Rows from block 5 of the encoder, named by matrix and row number. Each number is 128 + 32 x the weight over its row's rms, rounded and kept within 0 to 255. All counts start at 0. Numbers have three digits each. After the name is the row's rms in percent of the matrix's.
# conv: 3x3 conv (encoder.blocks.5.conv.weight, 64x64x3x3), inputs 48-63, a 3x3 kernel for each
conv.12 099:136111147189159149156111135121133106135112117151141153150110081191224158115166185164122128119131141123115162152163143141138168127154209090148136077124150112142104134094146198118124166113116147132151174156149189148135163119121101112123107085098143103102166087098228132111102174126079178120133113105116116138100144120099076048176106152153118135147115135134124156153172142130127130107104131114085089108090074137108098111113116071084103
conv.13 097:155151141173142117153111084151207216146136134100129163162171178105105109110046106101151142144137129142121138110145166167166152106104148123084116127133134115118072143112157083095071114108073138145158141150171136176164134116101134128103145117143090115121126122215107088145189147117144130146117079172084085113114152111154123095118150152089152220091142143186166161139128116110106076111117122069097108105111098136135155184139136116092107
conv.14 097:171124156170163150186135138101127130109124144086086116182073076201124146179159153142161157141134133132113075084102105130128072157140095151141127108151108163179093140144089119088134107181172150135135147133136146088140139112162154201179144149106185182088112082109102088121111167159143143160152096094134128106129118079082107084143110131186118136143096119109123103106144110083157109144114112169124131102149183150089086084114132116157119
conv.15 107:076138150088158128095147089164154142154118114153117134107098094123163108127125135090134160096103086104124104100106071160133083150138101180166154142151109163157155074171104107156072139140134059116155013067149051094153129105151144100116119130141112127104083103091070132138078135170082086108077121114155152102112158152115145103078139119072143130096146099101172126074156113085143075169166175118115090162147171084155070076134094145162132
conv.16 101:139125138100089095146115097088146159043101120109123159121137194120118158144082110148088093192166106089136149131132148105145139127113186089131115117139143133150158086163104073177127056181094112092115124096133142092131153090116110121113160111104112075068144119093168149126133147109148152132112121109161189141155136179140134183093079084146128120160123110124171205098091192167103143152112115156125097147115114104089222128095176111128177
conv.17 103:115114071138146099114142110116128100104118108146118125137101147182142136192250176143128156133148157076082100072089108116114115127081094087097175095154152124120133086118241112149237181136126201229176127196151139119118104125122102121098090115145114132131087140156101135159108090118095159169102122109143113102202129095108151128184165130194151152147130129142125149136143135106130130070098132099073073132122097125105120130186137113168111
conv.18 108:110110121118114131111097092117082108203151147154092081144147128150181123094148105112139101062102117152101087096132113089096127121144150144119099148202136090144104118099128085071098125061075083073114092085106065090094127104148113149150095152146131128136111103102117088117142124096133106122190142132116065045166116098094091125120114115108111110107112097124093132194133152145103062129142118110124120110081075125171146147200187165221140
conv.19 101:189188139146149142139094097120148120071120068118172133121099199176148140162128110167162121083097086123103117094089141082066087156154152098142138102104108114084148079128167104175126240157071173168123179175168133107136111159145174192114151149108142131102142129099132110125138155121083081103109137122106072126115118204070105111088090096128129101135129131174161127186161147103088125162155122106105138099082090165160168160162146120106142
conv.20 090:182110117126131127112146153127138128083102094136159147104088079167153131160138139168125123115141159141169183118130120078115134143151127167163174108097164165107147117116121141068092196072110107082062067083068088097135087136137094121129082135134117142139099138138086087123198131114178132111171126155124131119145115164167142125108110119100103122070113163105068123110064054129127120144155184165192182141144149076119103065098136113137135
conv.21 100:075106111101105169133146188145142123101108135127101082107135156147128095117186152082146155134202204094087090161188152186152101104108097073037073085091160096115165174090149144076086143118132080080103120138165126142138129102098130124148170140147102106142123146164124111083184148147115117165091079070075090084122152122098135159114114130132171154116121086124114095078139169080102142124149146117117112114110136109143131141195158098091148
conv.22 098:111127156090093134123089097154121107174153131156160170176129105155109116138109097104093150148140159132091112084156092126187099155119093154088103151137093117126125195126112182100117167125119102128084088119114142137131145053084134097089118097122101077094123135135128114139156170116176147117167126108134215130102169097113094104109078124101093144151099120135092074105102114129079116163167214099124127129103110066124138106131140146129119
conv.23 097:115082109152122151166149149120205173123174123156203156152103156148090154165171162124104133150119149144169218115129112129112179144125151066151160118147126143169178126124119138136127151147119162174168131144133164173181058136145070163157126162153149150146137133100155153146139153125136133118099116126135131172168097186168136195097116115107151187135142140112081073142072081117103105115075101152102101117102095100137158081140111092137098
conv.24 104:107111114157093090157112106115113142107176184102157148147108071153130165157132123124080122155089082145157156130126138063134156090169126112161166150186160159104088114089121103158124136204147092075090132098122110074104121128127156148132126126134145102062130110070103095064114183113044105117134117126141175070135186151185149094140126102130098071126095120088150129089122137102102082203167175110099117147135109137112140122164141123099132
conv.25 102:149150148119147075120159092143130103087116141076109150134125120064150124099153107084158131155104143143096124180088133085059122108071124154134066095161102144133094181150119153105095159106052159145103138131089153149135132108074112152080065086075116168134079128108137141140159150102178123095148119127100119123151103131145098119135174134091178094128144130097101122127102145087097127142116139157129173143116131212143135172112118150143143
conv.26 100:146133167196162153159147139089139166136123155113112142105204118120118091145180117146145108198199179090073101112107109169174183062097098106131099125128129097085052107130082094121134142154108182145173194159163115141140101173142061191187137126114099123183067066140032051089226113119255138095092078091091093137131098136094113115094153126142136124116100090107112151148140159155096100120142142103118137123135150141075100185132147141126126
conv.27 097:075074077059064082155110129082139145070129122095144113167170113136101138178134124062137094123207171130143135039104111091165181091119127189083112171122111126141133187121129161126088111134114108071113073069115137090108128062096155076129115137155106117128110065123104103141138154149167081113117114112106147183150143131131105104067092079093087103120137118116094094083075100121097098109127109127129118129130163070066127065081135095092123
conv.28 097:172164134179117121124074115123124154110140143094121135149156142126165201127117162145155145079066065124115115117139166131115128164179222145132117120123105145152121131158132165149109170131149134131116146124084117078095146150102115147086115108127138110157122106159163105117148142100112129095158130148153128118101104096118143139161131134134086113100047086106139171103102103137092084151133122140143133164146114129116080105092043126121078
conv.29 094:118160154108181172089066122089102049082127061067104080169195141124112111162180140131190136107090106125109110109090094145147122098108131096150134078072042096107103083156179112097066140133032141152133145134177131126176131119119122126103131114074154188230179120185156155150131169116106075081132105109102107065135110095107119135199173128130137134124144120144163120101135119177192176140138144195244190117129113170168144110122131132157123
conv.30 102:102120199127158184126192181110135177116089127118111172104122124105093107086143132139162164169222160165122100152195114154133088136108083123158111105111096115113103148104122131126141118129119067081114132138130188135134100093131085113168117102098091102105088120167088192125140143114165160121168140123151150123126107100089065120114128165145158143161152070122088142123113117085090133132110161127128171105143151136140152140114138173111119
conv.31 098:092088106113090075074103098086147136132141152138132122111116079104117101123083067106081109090126112123138076101032028160145100116103106119127156131138135115130126138108147161134101130104148142094125084050062117088062124145170133093124084103070114097132104106104138133150138121098148135151127085086145143110104161172135140121116099091082085074135123077176185103165166127125116089135104129092112110138174179119142175078079151085063125
conv.32 093:130127168136120130095121129143140173117103171133081157101096129112110127119130147108133143040073124106112139193134173097108148148142081164164132190136117116104080118157072139147089179074078173176193111111160122099144134178117133112087123107117127126129104096123094090122187114144177098129145138149123097166089116120076134116150103151086103137096083110102107143151083073098145114106107114124137120077089097156136084131132127095164153
conv.33 103:190158094141084081135068079148120125156118115133098089147169123092165140090130111149126078112070072171128111101099093104119134088152157105128092141152100158148067141185171188221117149159091166160135182122111158079081154133112135120109129090088121114080152109067137090061104179140138160145154173176133145109102122145071077129173156130129112074095080056100156179102154154080123146088071062123118117127088103118154119130174129127153084
conv.34 105:094122104081130123101093119166158162131152135132164121153110125131202148112066115079134174111099125167156123096138157114156131169191134172150146175039077155125130126116135184128129163116118160161124079126102083104115121114103086106134119111085087118110085083103163126110213092135191086124219068136076106090090114081100097129107124139093136108101111119133145149057054138083046112100182181138148145101128125167124142191149135140094149
conv.35 099:164131124097122095115167128193208106184250150154223160083104144103095139174134143144118117138131112073121149096058102159105151165119185164189127145197191096128178140135106145150123128133142134134145137100105129123089153118084157149134098174137100171147122164175090120104105084060171139094156144095114106117131101113110096097088111120100120112103132136147117104147135147090117132178214237114119147118128165106107103166143103162168175
conv.36 105:123110115123072091137134156178191093113109089099110112143151164152124123142107097133093092135158177079105101128124134132162147166081098151119123123132090119118158067135111119188091154080110128115132107078112131120093181141112159093080105116129108091105110078073097106139103117090098132101144161127114121128123091096135154089128104088111080105135113121139123165123074128148183147174168169150118115123129154100157135097153102150149151
conv.37 103:116094083085065073104069073094108131105137112136166117124125119117123158158147152145150127118085118145089146146182157099161189177231187128131116106137131112134137108084088080063076063100081125094094124069081104043141145132105139163121117118129089082071089056045112080079104089115088098090078099130154107083140107110162091112115094081093061063124118213105117108136131141153110134109088117131117131119127148102125155116110148161165170
conv.38 104:152152148125106097108132125116091123121102106162143143111173163089152125091103133099105120090115140140197151127106124099102134155140113186171174176141130194168143185152124192111114206103180180189176132174148096112136102133102123104145102108101112108115132091111145124160090063089136089096230129126156175142152179127109124129129153205097072136120111150194156139207118097169086101115121087209251242080085136168159138118079084125074103
conv.39 099:103114147079094124127131132188112174173080182149070158199150133134118112121113116100099151087101158110084107072126116148168120118103087171090098121072099137062100175111096171046082104067104099125126064114129088121137119117170100119123162128150107084083111102132146132135168118128157121149118108147067112131113134157103139155111065155092094127127126153254176177142125183126159193071090116095109114109119120132164200155150141139148111
conv.40 100:081094057175140116153144126177171078174177124124140095085152110085095160145156124088122146097138116118103079129160155133203130103190145091093125082131165089103156105081124049138175080108126143163169117130163136134181120123099141124093126103102153161148097109114105110089131070117111109126069072087163080109124055102117066149123141136109106141120165137116106137135196211085100211096106093105104127132117113137113179103195199129163158
conv.41 101:170178178073100102125107117102118167125124124121147117106125108132136089124130116117140135104102088139135091124105129131156122148173086079121164059105129121115148120142143093141154128170141142169186174202250154175212116098089097112135121114163104111153125120165117140174119118099174178154153213183150155104164152132122132127122154134158201147114154146111157160129157153106159132132132113083137108160147102173157131146133154075110127
conv.42 102:118152108142150110158153105237133135212155188162132146142161115100171150085145108115144131129127094043056101153117133158146142109119123183135128139113152142148128114189100130207144085225121145135110132110095163127078158118121162104101127087070149145137140125118167129116080120120092126131123183135117138174101122147105148139119147130111161106120120079158142116118171134119145134106111142109124151122125129093109100120134087131166155
conv.43 108:097142096092119116095098131094149216089106155142084139135114111133099143099140149106109105083047076140149148151107112125142085105150136164156186175150124162132127132125127131118115059162182115148177113116144097127128132119096116102158088096134080129159077070106149124118169194166140163111139147133126072070126132088077127120110100098093092129091111115105150104040143102037054109127126126171156134126097094112119165098151183114159157
conv.44 110:158156194129123133143106127103126161118119124136145166100129084111164133109101103147147156106096085101104169157151137108112096122157108126116113124106096085111104078135130129170119094189122137141159118135185083090143147134120154134132126126126114148161103086113097052028110127141147114096158198135124127108159141158113118099134161149079092117061039060104138098119158134113178175139124127139118147136136136127135110100150118136180114
conv.45 098:118080069103106098112050030191197184145152185168161187162153133137144151120093105134125092126126097089081074146123097139114108112113149166174236163122178156150141187135113151143094113132083074069049129083087148108097120109139121166184130122139105130149127093117119106110099174120174168064151175111113112077093144089129139114132130126134108129118115143129144150091127132162159154142128107129106111060098092134128116144147150102157142
conv.46 100:113099128064075154073107162130087117169113115153108128190153126161175087149208088138131140093099149121120122096119140139169111199171093148143134207143098243179098117219140140178121180151073110063089110081114077128141160140116104113119143077107124109093132089096117085092128133166108102116120098132087110093071110076115129144136082102094069094079074116120149136153154143136122155175203224143134112121130115111102058112179106147163092
conv.47 099:086073121103087132165128138083094156196122157200101131082156110120168156153165108093144174090079122138158132083113103104124123049136149166136105227202074178175113127099101110092101110099102103112110122101117160107112122141123176109091240123080127079119192142125122110114158112172138105127164144089109126150095151167123155150085104157084089130111151135104120098093142119154114140233186174129117121039103175160140086134100121092110116
conv.48 097:152184166121175146130206187125152130105127129144158174122178255125132154092044076120111099120140135140157152146186198075132184110130106168134085114120165193182234120184150127133134075067163161132157184243152108217176118108083141109111121129147134146157118219200108097149114102147160124128153138134132105148147109102168125090140161161116124075126139121089099152087067103136122120139096077132155150088076093130137147078073097103105156
conv.49 097:108136107116123125134141190099119162107121113145179151100096119087106142162150156174163118145193195109113149116122097114120081119129103092134173171138189129122125064191143074142161084078121120163129134162136114092137122100096117109159131133140134119153146160165129111144142136130082172167129144130149134116108124089087108100102109145171122138140117142130121128104101092119126090103149124097117102111114131104117086057133085114124150
conv.50 098:165137122162139132168170171155075113133074106149115084152127106127123091130116134121090089118148065158197148121144143110137117138198166176140134173132131195145112128134129096124080110125081161136118186133121165150140153135127136126137134145175152123162164122108143116135143079132167087120147118133076141124117165159185180187152132129158155123176199147103094091094089074136133133106150091115152089110114104141126141148102124118116166
conv.51 103:122115093124161075105112077188107129126052104132088153138093119109104123130133139084114152122104165094096132180120123048065120093059135141218139112187123140154140112067110036089152106134136170132095156128090109124100120098091129169100067123088121163112107084050080063093154205111175160116073147142152111141146147144118089179141091076123061059107069104096079120145072091165113064152106140145157163132147140131107149113081120153162091
conv.52 104:148187165107139104087127124118202135142188123155139087149156194105113184127081193146117066104113151109134154090145171104145145088126096124134158151106093129131112146188141059196170049102147111115125124124147167140152124160089102114094147153107123157105109205138072174129163099143158143149132116116093087143107068122094073058126137156100108131122137135070109214110083131118023108118118094109099105115126081071113138070136116110142088
conv.53 102:158157176103158176161136099143100110132190130122192109126152150123189236148139177126175165161111084102106082183137088130065041131090124135084121161173172136138154144138096125128197058218165117139129130129151099111100120137171077134158133202105143118114129100074136181114103149138127118081094158129054126116107131098123094140142164149108154129099121113083060130113171173157174106161146117141140119103125136150146114135153158117105116
conv.54 104:110127125167199175104109114136130150138142161128127143132163132120187179119097107137128125126130123105124114093115139114143136104153126130139126156128139113119129092111104175174132119091089119118123145146140152156120159132108162146119149126123081091087152161157166154145101124131138129149147128162138129141141134122113155123129109110165172160145133128126136127170154103131110121134135151131114143255255255092092101199162155074039087
conv.55 104:085107102127104111145117094165133110095108074153176133155185215141103094094135169086117116195137103093085069113164157049082084137084061201117072108156149126090133215200088197173074174149123138094102137110097062100121071092089183179144099122138121075096168137125119157129134098087174107091129141107090121129145109088178144083104114153129113117103074104122149138147143135138163120150150114075119172122103092117085080127068086095067137
conv.56 098:158164177160166202137172198105132158104113152091078140155179113142182187172119130092080168102110113066108109063088124094055098124082101151193171133164111117149105081115153112094125087077095131154128092131141100115142111117141104074085134142169104131149073086099082073087148127179133127165127155091093099101069036110141089124100115142092071133099084123135123116139092122137141171179186198103150132110144142174173144167142133164205123
conv.57 099:162103092168151121178171122117124105134101113100084098113069094201160202072049125137147103166186133227212187131112122133112112190177161150188158108141115098140136140185166105175232108190139107111107139104131174153088104104121100141118114175142181197096134183107131120127112106106116137097139138104114138155079114110097106099143137108146141107106109054143136131135144173181141175131097094162118102090111121113112121132131107166168114